config.yaml
encoder_arch: "swin"
model: "model that predicts nearness at each pixel"
dataset: "rendered landscapes of hills, water and sky"
train_examples: 145000
image_size: 64
crop_scale_min: 1
horizontal_flip: true
color_jitter: 0.1
encoder_norm: "rmsnorm"
encoder_norm_position: "post"
encoder_activation: "gelu"
encoder_head_dim: 64
encoder_fused_qkv: true
encoder_bias: "all"
encoder_qk_norm: false
encoder_parallel_block: false
encoder_moe: "soft"
encoder_num_experts: 4
encoder_moe_every: 1
encoder_expert_mlp_ratio: 1
encoder_slots_per_expert: 1
encoder_shared_expert: false
encoder_patch_size: [4, 4]
encoder_conv_stem: false
encoder_depths: [6, 6]
encoder_widths: [64, 128]
decoder_norm: "batchnorm"
decoder_activation: "elu"
decoder_widths: [64, 128, 192, 256]
decoder_blocks_per_level: 2
decoder_block: "basic"
decoder_attention: true
decoder_upsampling: "transposed_conv"
loss: "l1"
targets: "nearness"
residual_init: "none"
optimizer: "muon"
muon_scale: "original"
lr: 0.023
momentum: 0.9
nesterov: true
orthogonalizer: "polar_express"
adamw_lr_other_params: 0.0025
grad_clip: 0.5
steps: 11500
batch_size: 128
epochs: 10.2
lr_schedule: "linear"
final_lr_fraction: 0
warmup_steps: 340
weight_decay: 0.01
adamw_weight_decay_other_params: 0
Rows from block 11 of the encoder of a small model that predicts nearness at each pixel, named by matrix and row number. Rows with one number within an expert belong to one neuron, the router's apart. Each number is 200 + 20 x the weight over its row's rms, rounded and kept within 0 to 999. All counts start at 0. After the name is the row's rms in percent of the matrix's.
Before each expert's rows are labels from the 100 images, of 14976, where the router gives the expert most weight on average: "responds to" is what is common among them; "patch colour" is the nearest of a few named colours to the mean colour under the peak. Only what is clearly more common there than usual is listed. The data: rendered landscapes of hills, water and sky.
# router: slot weights (encoder.blocks.11.mlp.router.weight, 4x128, trained with AdamW), inputs 0-127
# up: expert up (encoder.blocks.11.mlp.up, 4x128x128), inputs 0-127
# down: expert down (encoder.blocks.11.mlp.down, 4x128x128, transposed), outputs 0-127

# expert 3
responds to: overcast
patch colour: grey
router.3,092,210,185,200,209,260,200,175,220,212,199,190,205,210,166,213,184,225,230,190,224,204,209,220,230,200,188,213,216,179,196,223,201,203,156,177,156,176,208,214,190,202,211,190,202,188,214,200,198,167,212,194,220,178,194,199,195,174,217,159,200,229,165,184,188,181,233,204,205,199,220,184,225,200,230,210,196,203,196,211,209,214,209,192,165,178,155,212,176,191,222,192,191,189,198,181,187,237,202,210,228,204,205,198,217,184,225,194,176,203,177,202,238,186,190,207,199,199,250,224,170,214,148,202,172,213,207,168,215
up.2,116,198,224,187,203,175,186,214,202,204,200,193,201,193,216,198,183,200,199,246,220,205,204,204,155,182,237,195,189,199,223,194,209,275,207,201,241,201,184,199,222,228,191,219,202,208,199,210,201,228,190,191,193,205,200,193,257,218,170,184,155,206,206,191,204,212,187,214,190,198,183,196,190,224,174,200,204,182,225,206,207,192,208,186,221,197,158,195,220,156,189,222,191,188,176,210,233,177,195,195,167,229,187,192,189,176,224,197,208,217,214,190,158,218,216,201,187,229,207,184,247,196,205,192,164,215,186,210,168
down.2,094,195,200,196,194,221,201,184,214,189,193,188,198,196,208,208,247,164,173,199,176,193,176,223,208,208,213,194,201,200,232,198,194,159,216,194,194,199,188,174,191,213,224,180,203,174,203,190,272,214,179,172,220,214,218,206,200,216,215,216,176,207,220,211,193,175,192,181,186,248,220,209,236,209,212,199,218,223,185,190,169,193,218,223,194,221,216,197,204,231,177,233,228,216,204,212,233,231,209,198,171,214,172,237,207,252,176,204,205,171,192,229,188,184,181,199,161,183,193,208,173,197,206,224,200,189,212,190,211
up.3,087,220,223,204,229,215,195,174,208,187,205,223,201,226,212,182,223,197,168,216,208,182,184,202,232,208,230,209,242,159,195,189,191,189,187,196,183,219,194,195,219,215,201,186,185,212,210,216,243,209,231,227,235,177,184,171,190,175,189,210,203,200,245,205,193,186,239,172,192,223,181,187,198,191,242,194,191,196,164,198,168,172,191,211,178,211,205,191,183,209,170,191,143,197,197,223,217,199,196,184,191,241,173,199,167,214,213,183,206,228,207,165,193,200,192,206,198,182,163,236,182,204,201,190,215,205,213,223,188
down.3,072,192,216,188,180,168,171,199,194,190,172,180,188,161,201,187,178,192,211,189,222,199,216,217,173,200,185,188,218,247,217,185,222,213,207,210,206,210,202,204,216,197,183,211,186,210,176,179,182,199,175,201,194,234,211,223,210,219,209,181,184,218,202,236,184,195,192,218,200,211,219,201,208,204,174,196,222,195,210,180,205,216,184,191,223,185,214,165,229,193,206,178,210,222,224,184,169,190,196,210,174,191,209,196,217,200,190,190,197,165,183,204,208,208,163,196,213,240,209,191,125,196,203,199,112,191,210,193,232
up.4,138,182,216,221,194,175,249,188,178,214,215,173,204,190,159,230,201,191,201,188,206,177,193,186,182,220,232,198,241,216,219,192,183,152,191,193,158,185,211,200,213,147,186,207,171,225,208,185,214,198,205,203,179,194,223,184,216,192,198,213,217,175,210,179,225,211,194,173,198,191,215,172,176,190,222,215,201,200,188,199,188,196,215,204,156,215,217,188,184,210,202,185,205,190,234,153,223,218,224,204,188,173,213,178,220,213,220,216,208,222,193,233,197,202,197,199,198,181,195,229,238,170,166,187,158,182,206,193,188
down.4,092,224,204,188,217,184,199,218,184,162,216,206,192,219,223,196,211,198,178,197,181,195,220,168,182,209,196,211,191,212,222,176,195,220,214,191,217,204,188,178,183,238,225,228,231,195,191,203,170,185,187,192,198,206,200,213,207,173,149,217,191,238,186,205,225,219,179,186,170,209,206,232,176,182,182,235,199,169,210,213,223,184,200,196,223,183,195,184,204,215,197,220,201,224,176,211,185,192,230,191,193,218,169,229,189,168,214,197,201,192,214,162,197,196,179,182,216,216,207,182,125,227,219,197,153,193,191,180,230
up.5,078,172,190,204,198,252,197,183,198,206,199,197,175,193,235,199,196,191,231,195,207,215,238,199,209,183,190,180,202,169,202,209,200,180,218,190,245,214,182,200,189,166,233,185,204,225,176,207,199,200,192,210,186,209,175,198,213,202,209,204,173,186,259,202,197,165,228,202,184,192,234,225,207,197,162,198,214,225,176,204,215,222,192,191,200,180,183,210,218,216,221,193,169,191,201,161,166,225,183,201,187,137,220,188,173,210,213,177,202,213,211,196,212,193,214,187,213,188,215,215,213,198,166,164,214,205,152,202,188
down.5,086,173,195,225,215,209,208,215,191,203,200,192,190,167,211,186,196,217,228,190,219,193,217,218,179,210,226,221,207,226,181,185,220,207,222,198,183,203,214,225,212,201,220,208,215,212,216,207,221,197,197,194,229,213,215,198,142,185,181,183,225,184,209,188,185,168,176,216,210,181,199,170,197,181,168,169,197,195,166,180,222,199,183,225,220,223,252,180,187,207,249,195,144,209,203,211,202,236,190,230,194,171,208,158,232,231,218,225,206,194,174,220,196,204,199,197,193,198,203,229,226,195,197,202,203,211,248,207,206
up.6,063,157,196,180,183,180,211,183,226,197,208,195,197,190,185,167,180,192,205,251,185,204,193,209,168,205,183,202,200,194,225,202,217,203,211,177,201,190,195,210,199,159,183,209,185,160,192,197,220,170,213,199,201,235,162,181,212,227,226,168,203,159,211,191,186,203,182,229,207,215,210,202,220,208,201,186,187,197,202,196,177,240,184,200,231,214,263,209,175,181,222,215,201,216,203,254,202,174,175,197,192,184,194,189,153,203,194,209,199,197,220,197,159,226,222,190,192,233,183,171,199,175,195,194,198,214,184,208,205
down.6,075,221,169,209,227,182,211,218,187,225,213,207,202,198,185,198,191,201,230,208,188,193,226,171,199,219,180,217,206,220,190,190,194,213,168,180,171,183,185,186,215,167,220,203,188,245,180,166,214,205,226,183,164,200,207,186,218,178,164,199,171,175,225,224,187,190,202,212,183,228,214,238,205,197,181,191,186,204,166,226,237,198,216,196,217,220,238,182,182,207,229,213,162,195,207,184,176,190,206,225,188,199,183,174,193,209,217,235,182,237,179,207,210,215,197,171,204,194,199,224,223,158,209,201,244,205,228,212,199
up.7,100,193,179,218,204,227,191,192,218,204,194,216,190,182,208,235,174,197,232,224,194,198,214,196,141,195,209,171,150,215,196,218,225,231,191,211,248,206,199,178,213,280,179,172,204,172,209,207,228,218,203,192,203,194,205,221,214,214,207,179,175,198,215,227,187,173,213,204,199,210,206,212,198,214,150,197,191,188,180,185,206,199,210,195,221,242,202,223,200,199,187,213,214,188,181,225,221,193,216,185,192,189,166,186,202,211,204,194,203,159,216,182,204,226,202,198,186,181,187,200,199,181,180,222,232,187,235,201,195
down.7,124,229,208,188,168,173,179,218,186,202,202,180,201,236,227,222,204,209,197,168,206,197,182,202,183,219,143,169,192,228,181,200,211,188,208,214,219,214,188,213,196,203,221,174,203,213,178,180,210,210,194,210,199,175,214,214,189,222,206,184,215,213,227,218,209,207,170,209,188,160,178,169,211,223,235,172,179,177,201,176,201,198,172,214,225,191,213,211,214,211,200,214,154,167,217,212,225,158,191,191,211,197,213,187,190,245,159,201,237,226,195,214,195,186,225,203,207,227,175,218,187,226,243,200,189,215,210,203,197
up.8,081,229,207,221,189,206,221,207,198,203,228,207,191,201,231,188,174,204,196,187,208,204,230,183,207,198,197,203,181,204,191,207,217,205,213,195,241,215,181,211,231,237,196,194,240,237,216,209,205,233,208,179,232,171,228,201,224,213,189,215,211,187,235,203,224,228,166,169,209,191,176,187,206,196,233,239,198,197,233,181,202,193,183,202,182,221,208,177,166,207,192,201,179,192,179,218,201,209,177,196,199,181,182,212,190,144,190,178,172,169,193,189,191,247,198,201,204,197,179,218,256,201,195,213,199,172,217,230,175
down.8,090,219,184,204,162,231,188,217,186,189,158,209,188,215,162,223,190,192,202,235,205,176,199,222,231,245,202,180,209,192,210,195,218,200,151,186,156,215,174,207,140,154,209,211,187,226,214,202,200,206,200,199,164,224,193,206,221,220,185,174,176,221,184,226,194,194,209,211,220,187,206,202,199,200,167,165,167,178,181,185,201,218,213,193,208,209,218,180,190,182,210,197,208,189,222,181,175,203,210,192,208,212,206,198,183,231,204,222,229,235,193,185,191,168,211,177,191,227,195,181,204,188,212,199,177,195,183,173,190
up.9,078,225,219,230,201,144,180,195,196,190,191,220,182,212,194,205,245,188,192,216,215,214,217,179,219,198,137,187,203,184,233,193,214,215,200,203,187,200,206,194,199,165,205,186,197,187,198,184,215,198,207,220,183,202,214,204,198,183,200,156,212,205,242,212,205,182,192,200,181,189,223,222,199,191,237,172,187,182,206,199,168,234,224,184,249,208,225,191,215,215,214,222,232,276,193,204,186,167,196,212,190,177,178,194,171,231,190,210,200,209,185,192,216,180,189,205,200,184,198,197,193,192,203,193,222,199,224,223,178
down.9,073,184,156,204,218,190,185,182,210,200,196,192,232,185,169,221,138,188,166,186,184,207,201,196,184,222,198,211,182,185,180,222,251,160,201,186,190,195,182,166,207,206,176,195,193,185,230,166,179,215,203,220,240,184,191,199,186,201,213,179,202,230,200,198,199,194,202,216,217,194,178,170,203,197,169,214,201,202,205,218,203,178,181,198,219,202,167,204,176,205,211,179,208,170,174,203,180,214,208,179,154,211,192,202,196,183,210,171,215,198,244,233,194,232,188,200,219,175,238,201,228,179,207,209,173,199,184,168,196

# expert 1
responds to: sunset
patch colour: grey
router.1,108,180,209,200,165,199,207,201,199,204,219,200,204,192,202,183,235,200,214,193,218,189,221,199,228,205,151,208,200,200,199,203,177,144,204,173,225,201,190,162,195,107,198,200,204,191,229,191,205,182,188,206,201,180,193,174,215,201,161,179,205,196,198,194,199,203,215,204,189,194,210,191,206,204,281,213,217,205,199,200,203,196,238,200,207,164,212,219,194,200,215,217,248,219,181,200,171,196,189,218,198,161,219,183,199,211,204,160,197,187,193,197,206,207,203,196,210,197,218,204,219,209,165,190,211,206,209,202,205
up.2,135,225,202,201,230,222,204,193,198,210,178,180,207,184,175,221,188,197,217,210,198,245,198,194,156,198,242,201,180,219,186,229,204,257,160,213,158,219,182,228,203,253,165,195,191,177,183,222,235,204,217,182,198,205,239,188,216,190,197,207,185,189,173,213,214,212,191,219,200,205,210,220,181,214,155,204,189,196,231,201,188,222,187,197,206,224,188,202,230,204,198,200,121,180,205,189,199,189,186,203,208,208,197,202,197,176,201,219,212,227,176,218,204,198,211,212,178,196,201,201,193,212,217,207,204,187,188,210,221
down.2,112,193,191,205,150,202,213,215,207,217,212,194,194,227,207,171,199,208,210,209,187,193,174,208,207,179,188,190,229,196,214,191,187,141,182,176,223,184,186,188,219,182,187,208,215,195,222,208,197,209,172,216,211,193,175,172,216,210,185,182,183,171,192,202,223,169,193,195,199,194,185,177,189,218,256,201,219,165,210,190,195,213,196,168,190,189,202,178,212,215,205,210,232,197,211,180,206,209,205,204,220,155,186,214,201,178,163,187,221,189,236,217,229,156,202,225,213,192,201,183,119,212,189,206,170,204,196,202,192
up.3,077,204,209,197,223,164,178,170,178,219,210,200,201,198,151,197,215,194,188,200,201,201,168,208,174,210,202,226,188,208,219,174,204,256,206,220,241,217,172,200,219,192,201,258,208,208,164,212,187,186,184,198,172,206,203,215,244,194,203,213,189,218,190,174,211,213,210,202,203,200,189,171,220,204,201,208,205,227,210,180,203,179,172,170,205,224,192,232,204,192,181,219,198,224,215,219,218,205,201,194,231,159,199,180,185,199,172,182,158,207,218,240,211,179,219,210,219,196,166,186,172,199,209,198,193,229,190,225,231
down.3,069,197,230,220,158,193,204,201,218,225,180,199,195,229,242,219,237,219,215,212,209,198,224,206,220,204,199,199,205,188,185,212,179,182,222,143,197,226,192,218,206,194,200,208,211,226,237,185,206,182,240,192,179,207,203,207,163,257,205,184,240,188,191,204,215,190,207,172,205,225,196,204,188,194,201,179,202,233,160,212,215,188,200,229,226,197,208,204,217,166,206,180,177,190,206,205,238,211,200,197,168,204,207,181,186,210,186,204,216,234,181,206,201,178,188,193,170,200,191,220,226,185,190,182,250,215,213,197,167
up.4,132,226,182,213,228,215,194,209,190,222,197,199,211,229,219,220,199,208,207,207,194,204,176,208,202,173,187,212,243,185,235,214,197,286,183,211,170,202,194,217,203,231,196,174,189,200,190,222,230,197,213,209,190,220,201,196,192,176,237,199,196,226,195,195,201,209,213,198,221,213,187,242,198,203,188,207,196,204,212,209,181,210,213,212,172,196,198,180,167,195,199,179,117,168,215,198,213,217,208,210,208,264,197,197,201,188,194,218,190,213,192,247,201,194,209,167,195,200,199,179,199,211,212,200,207,178,208,192,214
down.4,116,204,206,200,185,193,207,203,219,186,197,205,192,203,181,215,183,202,196,190,195,199,221,197,228,214,211,211,172,208,209,214,207,122,207,178,200,218,201,194,190,147,214,192,175,210,206,170,208,207,200,203,205,218,194,180,210,206,224,189,182,197,177,217,181,175,195,212,201,202,214,212,192,196,275,203,209,194,184,197,193,162,180,186,186,203,221,201,200,184,206,218,262,211,180,202,220,209,199,221,185,205,198,207,214,186,192,212,204,202,202,205,203,213,205,214,198,231,177,205,154,185,203,193,106,218,210,210,170
up.5,065,173,200,182,173,190,184,190,200,190,211,172,173,213,213,203,185,195,202,202,227,209,158,201,236,214,158,188,160,195,201,211,172,203,184,211,181,209,174,170,207,260,218,193,217,178,152,192,192,254,218,174,180,222,199,248,213,188,203,227,202,177,173,184,189,202,216,186,204,192,197,216,197,210,205,221,214,225,194,180,209,223,211,163,202,184,238,226,216,197,201,212,201,181,222,214,186,201,201,196,192,206,197,214,212,220,236,148,205,192,190,209,201,219,195,215,188,187,213,197,162,217,196,196,206,187,186,186,236
down.5,060,206,226,213,183,206,206,213,217,208,204,229,240,200,184,229,208,198,229,174,200,191,183,242,177,189,180,174,181,208,184,192,199,163,209,204,164,185,154,200,197,142,206,206,180,223,236,187,167,200,206,245,201,214,204,221,165,196,223,170,203,233,192,223,197,183,200,201,203,176,209,164,169,198,218,170,188,184,201,199,206,186,245,220,184,183,201,195,170,200,191,206,185,200,202,202,193,219,193,175,212,185,207,187,202,187,177,230,216,228,179,235,195,195,219,207,229,197,181,208,168,183,210,224,205,214,217,230,192
up.6,092,184,184,195,217,235,194,194,195,198,184,177,190,196,183,223,183,199,195,208,158,217,192,199,185,185,270,222,220,174,197,202,200,272,203,202,152,202,208,189,220,270,211,172,216,197,188,214,229,212,215,179,208,236,215,163,207,199,217,204,178,204,216,221,207,195,222,174,210,197,201,191,210,193,156,211,207,237,192,196,189,216,220,200,188,198,215,205,195,186,206,213,189,218,180,187,225,199,191,196,210,185,202,197,207,183,215,228,169,181,184,230,211,193,189,200,186,186,236,230,199,201,235,205,197,202,199,201,177
down.6,084,232,217,204,190,186,203,205,195,208,182,207,219,146,232,216,183,202,185,209,202,182,191,192,182,201,151,201,235,192,162,220,204,162,191,193,231,195,212,230,216,178,224,204,190,214,211,208,197,163,163,213,206,184,206,217,198,218,195,222,198,201,198,172,220,188,186,224,188,206,175,216,195,181,233,158,224,192,180,219,221,183,179,192,233,176,184,207,235,193,194,194,206,206,207,208,205,225,194,216,191,224,189,200,208,194,204,218,244,194,196,183,183,187,222,183,196,220,184,187,163,164,191,213,130,192,197,176,217
up.7,113,243,192,203,203,178,198,194,211,185,199,207,188,205,217,210,177,207,180,226,215,203,205,218,194,210,216,188,162,195,227,218,210,204,198,218,174,190,200,200,219,242,195,199,216,216,181,191,178,198,218,178,211,181,192,232,223,230,199,210,197,226,213,213,187,209,168,192,198,201,195,220,166,213,128,182,196,203,193,183,209,187,194,200,225,180,167,211,177,171,192,203,124,167,182,201,195,176,195,223,173,236,214,208,201,170,176,188,185,186,200,191,200,214,201,217,190,226,205,192,196,237,201,198,136,203,208,186,193
down.7,106,197,180,210,221,220,206,210,235,215,182,215,208,204,179,204,197,191,194,187,221,185,251,184,196,188,184,200,208,206,178,182,209,180,199,202,199,222,167,190,188,234,209,201,196,209,198,191,224,189,195,217,232,211,221,161,186,223,169,191,193,181,213,193,214,188,213,216,211,197,230,175,182,205,263,207,204,202,198,189,198,240,204,198,178,219,226,189,193,202,191,174,251,233,222,196,165,205,200,181,203,155,182,199,208,204,217,189,219,197,215,212,212,198,179,214,197,196,198,191,103,193,198,187,179,192,186,210,207
up.8,094,178,196,209,203,198,197,211,190,198,192,176,196,203,177,215,183,191,192,233,188,195,190,190,167,201,205,199,180,175,191,197,245,275,190,236,166,213,190,199,188,277,194,204,189,182,186,203,232,195,244,207,208,198,218,215,208,220,213,175,197,192,183,197,204,222,200,219,215,196,200,226,187,228,143,193,200,218,229,191,176,249,215,192,235,230,205,202,212,193,189,199,203,216,213,179,216,238,184,186,195,192,201,209,190,187,200,190,199,221,193,194,197,211,179,198,174,211,199,214,166,211,225,180,167,216,200,190,196
down.8,093,219,208,203,170,182,182,213,215,204,226,233,195,177,208,198,198,216,206,195,230,207,159,200,236,219,197,208,207,201,187,204,188,158,195,212,198,201,219,208,187,210,183,201,190,219,211,236,215,195,204,211,171,207,219,182,179,213,212,240,215,203,182,205,178,164,188,209,215,222,208,185,214,200,244,176,182,207,181,198,218,179,226,243,226,206,202,213,241,191,203,185,210,162,243,230,239,191,201,205,200,201,200,198,183,193,198,188,226,235,205,194,198,200,216,189,171,190,184,214,117,213,182,193,190,192,216,208,171
up.9,141,247,185,204,196,195,221,197,192,228,206,206,187,210,191,197,170,202,217,208,187,178,179,209,201,210,237,213,183,215,205,225,195,242,175,205,185,211,190,229,196,300,207,219,217,203,185,223,201,183,210,186,194,200,239,192,196,208,213,237,185,187,175,196,202,211,168,189,205,217,175,193,177,198,153,194,204,205,216,207,199,202,209,207,201,218,172,206,192,178,191,198,147,152,204,211,189,213,208,182,188,259,205,180,197,178,180,224,206,218,211,195,208,194,203,196,204,203,176,193,202,220,204,219,183,199,212,208,219
down.9,186,199,187,184,221,193,204,195,226,229,189,205,199,184,219,209,205,206,201,207,194,196,243,219,220,195,165,200,180,186,199,211,205,194,202,211,234,210,195,185,180,168,218,184,199,197,219,174,196,214,178,193,218,193,200,188,198,195,203,201,219,192,192,209,187,180,214,204,216,200,220,261,175,193,273,198,204,184,186,209,207,218,203,183,209,186,238,182,210,221,202,174,228,228,191,179,210,186,192,193,224,163,209,229,216,179,197,154,206,202,180,202,200,198,205,195,183,194,193,193,122,233,181,192,145,210,195,174,184

# expert 0
responds to: sunset
patch colour: grey
router.0,102,244,206,220,183,194,200,187,171,238,210,176,226,227,228,182,203,214,218,219,206,182,190,202,189,181,208,208,200,206,228,218,201,247,196,185,176,200,182,183,191,261,209,208,211,181,195,218,226,191,219,189,171,186,219,202,231,214,158,172,164,190,221,203,212,222,171,211,184,207,172,188,181,218,136,186,237,189,201,200,187,169,214,189,222,207,199,216,217,198,198,229,182,161,185,220,187,204,184,202,209,236,208,166,200,217,183,217,211,211,217,200,197,205,211,185,186,225,206,222,195,238,200,211,208,209,213,209,190
up.2,053,196,176,179,223,193,178,203,191,199,194,210,189,188,201,197,185,214,182,252,211,222,208,210,210,178,184,202,177,210,180,173,194,195,190,190,187,179,213,179,180,198,216,184,219,188,169,225,188,213,200,160,217,208,209,179,207,201,231,208,187,160,212,191,198,215,199,208,206,179,233,218,173,206,195,193,210,199,171,221,197,215,181,163,210,213,223,203,241,211,189,214,208,227,182,201,191,233,178,187,189,183,206,207,215,195,200,183,227,211,196,215,202,188,199,196,181,184,229,178,181,193,238,205,306,178,171,211,179
down.2,059,204,213,189,202,212,198,179,207,224,213,206,211,244,171,202,192,212,189,163,203,223,204,190,199,192,213,209,222,209,183,199,211,220,197,147,156,167,183,233,207,252,170,205,207,175,232,212,223,249,191,200,179,197,158,210,223,211,194,167,169,213,206,188,206,218,175,206,196,185,189,208,193,188,222,222,180,185,177,184,216,189,200,192,194,218,224,190,221,207,169,203,189,211,160,187,184,190,204,203,201,191,190,178,186,177,186,188,195,226,155,187,203,189,196,224,171,224,158,205,239,175,198,190,214,199,210,197,168
up.3,139,153,198,176,206,197,194,211,223,180,210,213,187,171,150,230,206,216,196,175,186,204,215,198,188,221,171,195,186,197,168,186,213,123,183,212,175,183,211,205,204,141,201,177,207,194,229,193,196,197,188,205,240,209,187,194,176,187,198,192,226,211,170,220,210,184,215,197,187,203,222,207,209,195,257,225,174,193,194,193,197,234,206,200,193,180,209,199,183,212,215,207,237,236,192,178,179,203,182,215,206,157,201,223,221,190,205,166,194,189,176,193,218,178,194,218,207,180,209,190,179,182,185,203,198,202,183,194,211
down.3,137,220,194,204,184,213,218,219,213,230,205,201,208,215,200,224,197,207,195,198,202,228,194,176,222,198,195,183,190,203,233,207,163,249,190,196,191,199,208,213,185,190,214,218,186,194,207,196,228,191,211,178,215,204,228,214,217,210,196,208,172,212,211,199,212,204,204,179,195,202,199,220,228,222,92,208,186,217,218,205,210,212,199,214,205,186,169,196,157,192,198,177,210,192,212,224,208,216,205,182,175,207,220,172,184,196,215,235,208,204,204,225,200,200,196,186,202,210,191,215,130,172,183,194,150,190,225,209,213
up.4,108,158,241,199,186,179,214,203,204,207,186,212,221,180,247,195,200,213,196,209,198,182,207,213,222,198,104,180,180,194,182,193,215,206,205,216,244,191,209,217,171,168,210,214,212,172,207,195,200,214,195,192,233,199,232,184,245,241,181,227,195,179,208,219,198,218,202,191,177,225,208,195,217,215,193,205,206,193,190,196,206,185,215,182,197,205,218,164,193,200,181,216,166,206,206,206,191,173,204,210,176,204,187,210,208,184,178,215,207,200,227,214,215,189,206,172,196,174,164,222,193,220,207,225,163,189,205,211,215
down.4,124,222,203,213,201,202,179,207,179,214,198,165,186,236,195,221,241,183,212,196,191,193,187,202,150,191,254,202,210,210,204,216,191,150,214,169,186,202,224,153,210,174,196,174,190,198,212,181,213,192,212,184,205,221,163,214,189,196,258,163,175,246,210,185,198,216,180,238,183,174,193,210,194,185,204,167,194,197,200,207,191,178,164,182,215,199,200,198,181,196,180,200,201,186,214,196,178,221,205,207,191,222,184,217,220,207,219,256,198,213,174,200,193,213,190,187,187,216,193,236,192,211,188,211,183,193,197,190,193
up.5,091,176,191,194,190,212,215,198,218,181,199,214,225,189,246,194,186,189,194,164,201,195,194,209,259,211,144,189,197,176,200,201,227,177,202,197,217,187,208,184,179,200,187,205,216,219,241,169,197,182,176,212,207,200,194,198,204,174,205,235,237,193,174,222,205,190,235,195,201,200,212,194,227,200,220,218,198,201,197,207,224,216,190,180,195,203,194,184,212,209,248,224,246,242,192,163,201,187,196,190,194,172,192,218,212,150,200,183,185,170,185,205,225,221,205,194,213,188,225,155,215,210,170,190,178,212,193,215,198
down.5,070,221,201,213,199,194,182,242,186,201,185,223,190,189,193,216,199,218,193,205,219,198,225,175,179,198,248,193,214,195,203,221,196,193,183,180,186,187,206,178,215,193,194,165,191,225,193,204,237,179,221,171,211,187,166,223,170,210,187,201,180,196,210,221,200,204,187,186,219,171,192,208,196,199,126,176,206,192,206,205,207,189,192,206,160,222,206,183,220,219,221,188,158,174,241,210,208,222,230,201,176,228,213,204,199,241,165,225,203,214,188,222,198,187,196,200,174,185,182,220,207,140,212,215,174,197,186,212,205
up.6,111,197,181,185,186,234,215,185,221,180,182,209,182,197,188,205,192,196,222,214,227,163,204,215,175,224,200,206,198,218,173,211,181,177,224,207,212,199,194,224,214,136,190,185,185,226,232,213,203,195,202,202,191,185,208,193,218,167,212,204,194,215,182,198,190,206,205,217,210,220,202,212,206,184,260,195,149,183,205,194,191,226,192,196,189,191,210,186,160,206,209,186,234,217,202,239,188,215,218,194,213,168,168,224,228,180,207,206,205,218,183,195,227,170,192,210,209,221,189,145,219,193,200,208,148,194,172,177,218
down.6,103,183,208,189,192,210,214,211,211,233,218,176,207,195,204,235,201,234,195,202,197,230,215,206,233,196,176,178,245,183,213,200,230,227,200,213,180,204,209,203,192,229,209,176,205,194,206,193,217,216,166,241,242,194,209,203,226,204,210,194,218,201,219,202,208,190,198,191,214,176,235,166,200,188,138,215,216,212,190,214,185,210,199,212,232,175,195,151,160,165,198,182,155,197,200,178,184,192,206,201,215,209,213,165,206,202,222,210,197,176,215,231,196,176,211,213,213,199,187,192,152,219,212,184,176,202,194,193,233
up.7,050,196,191,188,219,173,206,191,178,162,217,194,202,197,202,231,209,188,215,187,206,184,210,225,180,208,169,218,200,227,223,206,177,98,223,192,179,217,184,202,199,206,195,199,183,195,206,177,197,219,219,187,226,210,202,205,185,220,181,200,198,159,221,199,200,180,209,213,214,190,155,210,225,190,201,185,203,207,195,198,217,196,183,203,185,193,189,188,175,201,206,252,175,190,193,202,163,205,198,236,181,225,205,204,218,201,198,230,182,205,207,200,203,220,217,210,227,192,165,220,269,209,181,192,196,196,192,186,192
down.7,056,208,192,181,213,240,187,199,180,222,192,198,201,219,164,206,206,201,177,212,214,201,186,195,221,199,246,211,218,223,191,178,162,259,176,198,167,196,179,176,233,195,223,189,170,197,209,179,167,190,173,225,215,210,199,179,228,211,193,155,205,208,169,194,217,191,193,242,219,174,194,187,220,180,208,210,193,186,170,187,215,191,194,197,179,203,207,212,219,218,207,225,248,227,233,196,208,160,204,200,209,159,209,229,213,188,205,177,205,208,184,220,213,211,187,233,201,178,181,222,200,185,208,201,209,209,200,178,225
up.8,152,154,177,192,192,215,203,200,214,187,184,203,195,183,154,207,220,176,206,199,213,195,218,218,217,213,115,212,204,201,173,187,189,147,199,177,192,202,200,187,182,132,192,193,192,219,219,213,203,190,187,219,224,213,197,169,166,186,200,218,220,206,176,219,200,169,246,189,190,204,201,205,201,193,198,205,159,200,193,205,204,206,187,192,201,185,202,189,179,199,211,187,224,219,222,171,209,193,188,202,206,162,206,209,195,192,201,170,186,211,181,199,211,175,192,213,192,164,198,167,196,200,184,206,149,184,195,224,194
down.8,120,259,221,210,222,206,229,171,193,202,215,175,204,194,236,224,194,198,184,180,201,184,203,207,183,185,226,197,176,198,208,207,178,203,212,205,170,200,179,185,190,225,171,178,177,182,183,190,169,193,207,195,214,188,200,192,216,200,245,188,195,209,200,181,196,205,193,218,209,169,219,207,210,216,121,215,200,206,186,182,204,248,209,217,199,219,231,205,159,208,175,198,221,176,224,204,185,213,188,207,158,216,209,203,191,189,201,231,199,202,204,210,198,219,179,188,189,236,189,208,258,197,172,194,195,171,198,191,222
up.9,086,155,242,192,202,181,195,183,197,202,204,227,186,194,162,181,231,164,202,193,160,172,209,214,245,193,205,206,212,195,166,225,211,183,198,196,211,194,207,212,177,234,209,210,202,201,165,176,180,202,192,195,213,211,176,184,215,225,191,205,196,183,181,204,213,187,198,209,178,226,209,185,212,177,238,200,205,186,208,206,216,193,213,169,230,195,198,201,170,190,183,183,235,218,186,213,228,193,221,200,207,131,199,199,181,224,200,156,181,217,248,203,202,207,199,209,189,210,217,166,179,180,194,197,219,175,197,165,206
down.9,094,228,216,201,188,227,221,209,188,206,212,203,206,186,218,195,184,198,199,198,217,239,247,194,198,220,209,184,216,204,182,192,204,193,228,200,225,176,174,220,171,199,236,194,221,211,188,230,199,179,210,214,198,136,214,205,206,230,212,230,158,207,201,161,186,173,190,200,204,208,181,212,213,213,175,200,196,200,232,207,188,207,206,214,197,204,180,197,188,183,181,180,152,171,236,209,186,199,210,217,178,227,207,188,227,181,226,224,234,208,185,205,233,219,173,175,213,219,240,224,161,175,180,210,216,186,201,190,206